Weights of a small masked spectrogram model.
Model: 2.44M parameters, encoder norm layernorm, encoder activation gelu, encoder patch size [32, 4], encoder layers 16, encoder width 128, decoder width 192, decoder layers 2.
Training: muon at rate 0.0034, 8500 steps, batches of 64.
Data: trained on synthesised sound scenes: up to three everyday sounds over a background, 26041 training examples, 20.9 epochs.
Rows from block 9 of the encoder of a small masked spectrogram model, named by matrix and row number. Rows with one number belong to one neuron. Each number is 500 + 25 x the weight over its row's rms, rounded and kept within 0 to 999. All counts start at 0. Numbers have three digits each. After the name is the row's rms in percent of the matrix's.
Before each neuron's rows are labels from the 100 clips, of 14976, where the neuron reaches its highest value: "strongest on" is what is common among them. Only what is clearly more common there than usual is listed. The data: synthesised sound scenes: up to three everyday sounds over a background. In brackets: how many of the 100, against the usual share in percent.
# fc1: MLP up (encoder.blocks.9.mlp.fc1.weight, 256x128), inputs 64-127
# fc2: MLP down (encoder.blocks.9.mlp.fc2.weight, 128x256, transposed), outputs 64-127

strongest on: helicopter (32 vs 5.5); applause (32 vs 5.6)
fc1.103 122:507492480510504492530493484519492511539465525478517512557501490491484495536453450502464527477463459484486476512468450464496523482477460536522513497524472477547504520500467498532490487494540476
fc2.103 133:506513527477514492513542463518528515482471489531487489506526492496528500489504496512498472520470515519474518494540555478475499515490542498423486548481491500481507504482501482509462499519490525

strongest on: chatter (65 vs 5.7)
fc1.27 080:493543480499501528462469466500520487451521532489527461484512480522495480508506547542499472472478551475524484504484476476478471447491485529484501526514548486524522522484511494488567499532484541
fc2.27 070:535470525553546482510485540525522496549510479509473494471456493472483516534498516465560521481514495480536480483494510526512491536451523478486481474462463478486468452487527506468494540530491484

strongest on: laser zap (56 vs 5.3); first sound: laser zap (42 vs 2.5); applause (33 vs 5.6)
fc1.86 088:489472472480530505522549510553473522474482470504451480498493491504518472467504485494532523524498503488538490499516526515505517508498468454502530515463541510492545423524497511509532485471503479
fc2.86 080:490494533550469503551482521480498459533524524497528507502518541470449507505507454500483501501491494450541533506486487503487506497525490528580524522475473484481503543480460530525498488502522481

strongest on: siren (45 vs 5.4); first sound: siren (40 vs 2.6)
fc1.147 035:507502514448500493496465481488505485470501522531515494546499531516480544526463528483487519508489483509494469520484481531487483550565489439460514456531514497493486515505540528524516508525518504
fc2.147 034:539514474508492517506539488539431462520514460487481502521488483488494489506517445545489505512476470525521516458518516484500491510547503475521486518499482533504495485525508480520432555464509517

strongest on: chatter (97 vs 5.7)
fc1.130 121:497507512504523520514498491524513454440499502473484481483459510522529464546512465482518464496450497550481495502502505494507533531477515472485457444515542487518521548487472524494512504568492500
fc2.130 117:511516514525522527513452537473559515470507532461504482488496540493530460522507505492508482491469547538535466485510436502517460516502523480486505480501514528533516502510500541537523471523519465

strongest on: chatter (89 vs 5.7)
fc1.92 052:490513482502485502482537487515540491462471507511519502498549500510483474491517516497476493504498506479479513500526467524547530468497486526473500525502533525519495517505482458492566478514491556
fc2.92 050:490486510473511502523488534475465489526547462478491483475477497487527530504498483502537515541540502531493491452461506480429456534542521482515502497454486483447509494474495509504509519478501503

strongest on: background: none (52 vs 21.8); melody (29 vs 5.4)
fc1.11 093:463534512527477503501469491533488489512480541548507482508501469525475493483475446473550497514487490505503518477494486562524508515442504530500463483527513470557493494504476516483456489476515500
fc2.11 096:503477508497526487516522513539554547472497502494508492500490511520534505547517490497473533496505486511476475482483504493578539478502497502478488521489528479510502497501454476532514481523506550

strongest on: helicopter (91 vs 5.5)
fc1.242 126:504518563473469513494458476517464532497517528498505541503510472476487506505493503443469540506522522513516480524499488454555527498526548504524504461480470486454512527456470506497475505456504514
fc2.242 129:493493524504460506522532514447504473522493477494482516520526540454503514486511515491491507488495452450533522487503490498486493494477503510480509482484477492474469548507495489526550454529496468

strongest on: water drop (36 vs 5.2); siren (34 vs 5.4); first sound: siren (29 vs 2.6); first sound: water drop (29 vs 2.7)
fc1.133 061:522517456470532465528475492502463551483521511481483481486510549500454515500512514484502482516515495540480442512464483520527504511458472442476529486451494478508518509523483495534511532534495488
fc2.133 066:511462516511479505508491483494520507479529525482512547502514469485508486531516470474503512493507519500475481516529507496497501473486490514512487480461519494519574518444485529490502531464502514

strongest on: chatter (47 vs 5.7); applause (25 vs 5.6)
fc1.164 111:513478495537507492500522486477510520502491496492527465509474498488494498522494499523482488475518507517516467522456483515518539510473478481550502477506500519497493521548476507501508555490509512
fc2.164 115:521528487463520510460521524492485468506513508528480555482521488485492503507492538504516518523467494518484472535504477461494440478513522482463498528476532434503507488457484491484522531481499506

strongest on: siren (32 vs 5.4)
fc1.18 041:524496532491513513539452501519556524495554482505442543519458511492485526500493480491527484505543505521501472529464462513481497540484498488524500441520496499541500513498496496492484540492544490
fc2.18 042:470517483489447488477526529508477457513457512515548474476513496511485451480502473528495481443458493502510541493519547490509538522527458476493509553514473492513506518524512486487510462503495484

strongest on: background: none (49 vs 21.8); frog croaking (31 vs 5.5)
fc1.102 120:476482458477456512501488523524459516485489496487515482467527482546505481529533511516476477510477499482530509503532531491492488472493496499500490478481579516489508473484539532469544506476468531
fc2.102 109:482515509487493509464492435477503497552522520489507463487538499502473492488505512512530508510521480504497519498516517578494501482535510524479504510474439541479466517512482476498526514508473477

strongest on: laser zap (76 vs 5.3); first sound: laser zap (73 vs 2.5); siren (30 vs 5.4)
fc1.152 121:533474535495464512495536487446510523488481507521484548542494506536516519515481498457491526521515465515535496501548465482502504528529519508485495464475485464499497507540471498515506483467498514
fc2.152 123:491555525503491480488511508506514492519524484514521495448516495487491488483502472493525492452487557516478499501455525533492530519476521497524466509479504513524482468537486526476497499511524489

strongest on: church bell (32 vs 5.2); beeping (28 vs 5.4)
fc1.141 040:504537517537491482465526479527518563515530483513492531466528550456517484474502480487487491449509477495468454517512495479525458481512473509497514515442518514495477512491471518490494520440530495
fc2.141 050:498511461456458507534453524510482558489532524473542554544507491517497470535491482496531501488526558488467502510511471473522506469494491481525484489488543467536535506534515508477495541473493511

strongest on: siren (96 vs 5.4); first sound: siren (89 vs 2.6)
fc1.248 119:506497486494447476570524489540459509495487508477462499454555492515506481481498480536458489495468510534508450501488501485532481530514515499489522486490471503485524497515506489535478517493500509
fc2.248 119:501506489499520491513553465474443497488497539482488481553487480549518509475510522522508490524503515529500478506496548533482465487535499477505522485522476510491463472477513523484541500515487467

strongest on: helicopter (99 vs 5.5)
fc1.211 129:529488446503513554530517456515467463527502496496525500526519496458506486539538523499523495500473488500504512523532537513490514492510483558502519504525481486484527482503483490520504466512524488
fc2.211 123:489487478493478511498545502477520516515544534491512480533502477533506494469536514515505513507494469504480555461543496516533502454487534566440520541485472482495493520534479495484495499484478486

strongest on: background: none (44 vs 21.8); muffled (low-pass) (42 vs 12)
fc1.225 053:490501525477472512491455469506478546479544505443548499494523543504488486491511507506517457437506522494490455510542549508496492495467517544467494525523507549501512476455504454528493487533539485
fc2.225 053:502475459468526489518521484475454560453490541528500522511516471526504511480470491486476521474527507546468500507538488495528513461496477550534514463513500472502508500506529532483470458512512487

strongest on: chatter (52 vs 5.7)
fc1.172 062:469497478446481536526502481580527509501555510539553476517529485479485497520531490476525488506502497492507509518491499519487462485532480506534471501492512527453491483495476544503490507482453517
fc2.172 067:495542490496491495481505547459473501505495513487489532528502553470488510486511497521505496482529570513471494538519544472478463518471550478527515451497536462516487516521500514484536511512497553

strongest on: helicopter (83 vs 5.5)
fc1.68 056:520478447519486517469478467511475508468488465517455504474495492533499487539510494535503490543500471508522506466491492471519494444505496526518482456476517476520475504537475526488537511519495492
fc2.68 060:477489515482484453528447494505484543511522569479495491473531483521490489455541518462477529492530487465552474459523494501513497515481528478532523505523524508506538541495512494508467461465498509

strongest on: helicopter (31 vs 5.5)
fc1.251 061:467506471503504458512517506533529485510546474501455517506448481511497518540523487502507478472477544502492534499517496508550515494498502523494480503473510474468526526510456456512486491514525523
fc2.251 063:515466499478455495524485502494471529510537514509514524500495525561518490476523489429545459496535522508524484499511465492480493455478449499498544538498540524528509490532542493478470522487503521

strongest on: crickets (47 vs 5.9); frog croaking (33 vs 5.5); first sound: frog croaking (26 vs 2.8)
fc1.43 120:524469493534487506491484463488524519509487454505516498511512510492496441492516503505540481522510513490554484502562517524444495520453536528529482518473501519546518478508478511510524531519469513
fc2.43 130:457498499514527493509484496503486452527483538456493492489486520491514521516480493499434519509464475477482456539487495508518510497464478531503544471509458457495490487474469494539485487448535510

strongest on: church bell (34 vs 5.2)
fc1.185 113:514471521489503496508472534502528548519468514507481524479499449499512514526489458506507495470529505465517476502466508508522499460484504539496561496473497465495518496493498443529520565502443467
fc2.185 103:481514534512489519495494473484506510485516496494529510521498496539523449462466520499478532510503515484503483497501504491497513512529486477529492548473501511540518472504458505479468500443518510

strongest on: helicopter (93 vs 5.5)
fc1.145 123:496494464446504492532478464474454496485518523515540453529517524477503508488551504511490501490503466538506546453502476432506525474484531512487457478536537473513538498533463530515512463489487491
fc2.145 141:505505482550541525471481498498486432518466531463513505491508532475475526517475464524481559500488534480473464503457532482482500543495480509495512495494504488509473522482486555510504465536494484

strongest on: water drop (42 vs 5.2); first sound: water drop (37 vs 2.7); bird chirping (33 vs 5.2); first sound: bird chirping (27 vs 2.8)
fc1.101 112:528517506519515443521474494499504511469466457484500493507474559541463469514475448503502491475477532479506473519493513476480495546470533469458548510469511473548509517537473521486527516520507462
fc2.101 121:501489526484497494542528500481470477482499518525497511506535492455476530510449504483484501480468470508493484483545507494499495470516451501520559502471488497517517461471487533522480535531530530

strongest on: chatter (39 vs 5.7); bird chirping (27 vs 5.2)
fc1.186 087:462543528549495491510515519515487541511511503533502456542454487492510495530521489453489511517527484559473460487470493446476463492502492501505501517482495513507525474504490493491534472457491471
fc2.186 081:483508488507525525504504477518493508494528473517543512531497488476501514494489475506488530512522506497486515482527475498481497445509473483525508512512490485509518520482490529472451474500507503

strongest on: siren (60 vs 5.4); first sound: siren (54 vs 2.6); meowing (37 vs 5.2); first sound: meowing (27 vs 2.5)
fc1.137 168:522549481496498486497479469516460535509482521447526474490466538512471448492481517502498512511504480516494512491487462546471491525524542499554478497486497502522497553457517495526536526469512504
fc2.137 179:544453485485501493485527520514496491445462540526505486503529520460515474501477519531509500502529490530497513528528510561493493503553479527492492494500480489510462526492484463545521525481493459

strongest on: rain (97 vs 5.4)
fc1.146 110:548433488515462446515508468505489537516500483470519500558471524512470472481507486494477540493503496507465496491490492500511517472518506509477503498498511468536481510535488496523485504514517544
fc2.146 105:521472510468480474426477489542514510514491528516491540508495540478541476470479524485508513468529454494486480483473518461483510477525528477508518477483488489560497480536481508523502502553515473

strongest on: water drop (42 vs 5.2); first sound: water drop (36 vs 2.7); stream (29 vs 6)
fc1.215 127:480470472463520474504515524526514490488524521528504481522501453456489508540515556519567513468451468459499518461512494465469488469477524502488497459504504501518511484555479502521496528500507500
fc2.215 118:501492518510522480488521535498478477493501530472500472534461503487484526538520509502491457481479490474517492553480476502540508498492520492540461447559500485449531501535519524502522482523524483

strongest on: background: none (55 vs 21.8); car horn (31 vs 5.1); first sound: car horn (27 vs 2.6)
fc1.200 123:468534522466502523528532478483490552487486517471496456496509565527497526487525457540509464510520458467475481476505520472491501492490518513530512499469508471558468479505526508443489543465489530
fc2.200 117:501501522540520499465531483453536484475506466552525539461507466506499510510526512517513455519501487507502511496524484488512520475441479479493520508503535507506501525516505493501493558507503481

strongest on: helicopter (53 vs 5.5)
fc1.191 066:502487505500456519476490507525443495470482516464528499502478492513514485471474522517541474514474583543486508491502519477516549479511492527536522503491496503491486535517543515521522500490458484
fc2.191 069:505488537475496502460500500487521499499501499466469558487553464480472483459464535502489491499484482509532503497529479500546484479460527526519545497471471537520562489507499505499492493478504473

strongest on: siren (36 vs 5.4); first sound: siren (28 vs 2.6)
fc1.253 124:506507500517495485518479517502517477491445485513521489510487446515528459518494524493540498481490496481542492541460502482547547476519490495547484487454486507498480528492507496484473547454506527
fc2.253 128:455507518472509542489517459483470517493466516493494530517509471542483508488516457480490500471509490487530454464497502524522471513486534519487478456468493489495447503540522520500493485506490541

strongest on: water drop (49 vs 5.2); first sound: water drop (42 vs 2.7); chatter (32 vs 5.7)
fc1.53 118:505523476502519535568495511504466526480477501472494501514503507518489489541482509457461519518513505510515488485515483515536515539507471517545523528505535533478523509485447488502492538546523515
fc2.53 114:467510501508540486449503478522558516524504491545442464515473487511530505524483474487508519510510471497485540490456489462503532517506510506519523490521489547529489498491485501479477484483506510

strongest on: church bell (52 vs 5.2); first sound: church bell (40 vs 2.4); coin spinning (26 vs 5.5)
fc1.202 102:486497503536512456528521507468525482539523509491523514515485518548500494531508463459486425476516521486508458483491512497489438463514530481492474475485519556505507534506496533474466521500521484
fc2.202 104:516496518508454534528450494529493538493521509491483514525555477525489527528506522543534544542507454470528506487465497454506502467500481479490512498481470485487546528490482482520493544481513533

strongest on: laser zap (76 vs 5.3); first sound: laser zap (67 vs 2.5)
fc1.54 128:504485484527501456465474501485518496499479515495483526489489481515486479549456526502532491500488516478470524488522452508489538514530524527466482508483472497528584517522543480504443509498535487
fc2.54 125:487504519532473501487512500485443473551461506530509478494542585480495468502493514482486496481515499505504544517483520500467531465524466500488524506489524493494501493493496564450517508498469511

strongest on: chatter (49 vs 5.7); laser zap (26 vs 5.3); bird chirping (25 vs 5.2)
fc1.195 052:507471481525547476482480506451499543480520505530499518524495507484461505528529504489496525524540510469525464519489495482481505509493492500504501450509499490528487478497525522495479477521511468
fc2.195 060:507507499511458497532510465550505518491527509499500520505522530497533491497469505487518491467480488526516526523541523512507492479522514476505497511513512508469516542506477470452501495483539487

strongest on: crickets (57 vs 5.9)
fc1.229 092:502480492536512493459515502488484482428491521452500552496483500479492503530487494520513497502472484519459479484540494463528486508545528493503493473550541494523493535444529503474489513571478478
fc2.229 087:489508472490530498503524542521521511533494488513489499468497483493501512485520482491505482478516451513532423486520499487536504532470538485479530495464496530451512507533456499493482496493515477